A small encoder-decoder image transcriber, trained from scratch: encoder arch resmlp, batches of 256.
Rows from block 3 of the image encoder of a small encoder-decoder image transcriber, named by matrix and row number. Rows with one number belong to one neuron. Each number is 128 + 24 x the weight over its row's rms, rounded and kept within 0 to 255. All counts start at 0. Numbers have three digits each. After the name is the row's rms in percent of the matrix's.
After each neuron's rows are labels from the 100 images, of 14848, where the neuron reaches its highest value: "top examples" is what is common among them. Only what is clearly more common there than usual is listed. The data: short English words printed on busy colour backdrops. In brackets: how many of the 100.
# fc1: MLP up (encoder.blocks.3.mlp.fc1.weight, 1152x192), inputs 64-127
# fc2: MLP down (encoder.blocks.3.mlp.fc2.weight, 192x1152, transposed), outputs 64-127

fc1.190 070:114128128130128128128128143128125128128106128128108128128072128111067102128179128128146104128128083108128135128088128105128117128158128162128138150128112128091128128128100161104157159128128128
fc2.190 071:128128128128128128134128168128062128146111128128083133112128128128148128128158191128102128128128128128128128123128128142128128120128103168195128159128146128128061155133128128128085128117128109
top examples: bold (73)

fc1.149 017:128141128128128081096128065128128116096161189128128128134171128098128128128128108152128098143171176143105157128128128128148128128128100128128152128097128128144128092128128158115128128123128101
fc2.149 019:108124122142128158128128128128128128076080128117128145128109128128128128128099165132112169128154128097128074131128128103128141095128128128128128128128090168128139128128128128128102128137128151
top examples: the letter s (55)

fc1.80 048:180128150110128128128128112181128154128128128128135075064128159128128128128128146140097116128128128088128048128134098060132128128091152128157128128128137128128092128128128123207128128128128128
fc2.80 046:149128114128128128119177178190090128077128128128128128128041128147128062176128128128128128128128128152128152101190097137128125128128128128128128111128172128128205128128128128133128104128128092
top examples: bold (80)

fc1.754 037:128151128137128128128128128101128128128107074128128128128128136128105121082128128193128169128128118167128128112128107111172057102106093128151128097128101143128132128128152128158128105068155128
fc2.754 037:128128128088128133138136128159170097071128128128128171108128163128084128102063128060128155128170130128113160128128128126128159083128128128128128128084085160128111068092128152128128128128128128
top examples: the letter s (38)

fc1.359 109:128128172128128128136128128128194156128148128128128128128133128128128127128137128128099128128101124128123128099152095128054107128166096128109115128128128175063160128109128086100128128128217081
fc2.359 102:128128048128178128128108083128110175128128097154220128128128128128173128117128128069131162128128161082128128166128162147128128128099128128145144124128128128128128128179128128128108128092128128
top examples: the letter s (35)

fc1.510 014:160128128128128115128128088163128128128165128128128128128128187128128128172128128125128060131128128128128039128128128128142128121128184128181185128128154128128128128128128128128128128156128128
fc2.510 017:128128128128128144128128147128128128128058128128128128128073128128128128134104128128128128120128232128128165092162128123128128128128128128142128128128169128127128128128128128128128128128174128
top examples: bold (82)

fc1.318 153:162128118095128149128109152128128128126114128090140125132128125128128124125095128128133128141128128128128128123127106128157130172165128144097105147116111128123149194104084099128128164130104128
fc2.318 159:139120119171128128095128199140101127128152128100141121136128139115158128124128193158167084128128128139111128128085106113115118133128128128142116138128128085097138124147128128192172128128133128
top examples: the letter s (44); the letter b (28)

fc1.183 091:128128127076128128111106128128128132152128128128128198138143128119143128128153062167128165169167125128128128165128157128161120128128128079128118128128128142130128128108128129171128139128139157
fc2.183 090:100128128184128115163166128128128077104128128108128128134128128202191128128140135134185128141128139129116128134158116082124156128124132093128120128128128160128161128117128128128114128128128128
top examples: the letter d (36)

fc1.205 138:128128159128128119153134128128178125128128096096090158128073129128107148152164128137128128149094102142157156128128128123063110090128128159103129128165128146163200122121128128128121196123105164
fc2.205 138:128127143128111157100088128128124128128124171127130128146128139128128151128128055128110115128147133066128111146136159156151128180148128102178110128156128128073128128154128145106128130058134128
top examples: the letter w (45)

fc1.441 160:151126129132157181106051128077145099122109128128128128112106094114093128124128128128076112107128093128140128129097155137131128128135130164152128139165128133165160131146102140128111165085113162
fc2.441 162:122104128116097128142113089128123128143124128098163098140137128128128128128102128128116129121157179128128138128105128128114128128128132147179107086168082141128128128128124171108128120119172113
top examples: the letter w (51)

fc1.388 067:128128128128186158128128128088128089147128144128128117128099128167128149076128148128077128128131143128162098128128098128128128177098128128152140128128160128070128128151128091129128128090128156
fc2.388 069:128055121128066128191166128163185107152128128128128128128125128132127128118126128017128128101128096150128165128128096128125128128128128190128128156156128128105122128118111105128121128145128128
top examples: bold (73)

fc1.16 043:128128187134128096128128128128160158139140128084128128128128128128128128128145092073128128169128128128146088128170128128123164128187131108106148139128128128090161128128128181128128100097128109
fc2.16 044:147128124128152128128128101128077128101145056128088128128128128168128165128128128181108128128101183128116128128151146121128128128128128128128145128060128128128128128137142128128128124128170128
top examples: the letter w (26)

fc1.243 025:128128128128128134106135128128128128073128128164128128120045144128051128128128128128128067128077128128128075170128128128128195128107210128170158128120151173128128128128070091128128133128128128
fc2.243 028:128164128128128128193153144128128124128128128128099128119095128128128128128128128185128204145128128128183139084125102128128104081128128146181128128128128071147137128128128128164128125128128066
top examples: bold (75)

fc1.262 126:128148135128158128146118157128153128176126128146192169130103145062083128054107155169128152084126140127156124127107128128128176052112128128167095103128107128127128138128128128106138153115147050
fc2.262 132:128098107118152154106123104128151131128095156177143166103128085128128128184118128072118104099128128128164126128128090128128094128114142128128096168090131128159145128162122128109128128128101165
top examples: bold (75); the letter e (67)

fc1.96 159:128128121099164128149128156135097118166106137096171128154115124144154153128131137067113122128128128128128148148157128141097128168192103119138178123172128128128128137128123160161133155128143185
fc2.96 143:158091144117088128141096128149123151150140128113128128128154128171128102079120128091128147105100138128128139128144128144128171132100117197128128094098079128138098128113128128176128140110100128
top examples: the letter s (49); the letter g (36)

fc1.568 173:115121128088146128074143128128111128140128111101102128129150128128128124076128128119094128115132186146137128152157101128164066064164128111118117105114103138162149151128085138128136108128137159
fc2.568 144:083124128128136130132128128128128193110133128128128135140128127114133128128093147128128128128118128128126114171092128128117120082128128097122128131178078128128101126106128131200128146128141128
top examples: the letter s (69)

fc1.300 038:128128128128128112099137128193128128066163161128128207128128128166128104128182128128128128166128128128128066128128138128080147165074113128144105128128128128107128133196128128128159128128128128
fc2.300 043:128120095084128170199128128128142128151124128128131128128107128128128098108123128134128138128128128128128185128128128049128115123128101128160128128086165128152179128128128128128165110128128182
top examples: the letter d (40)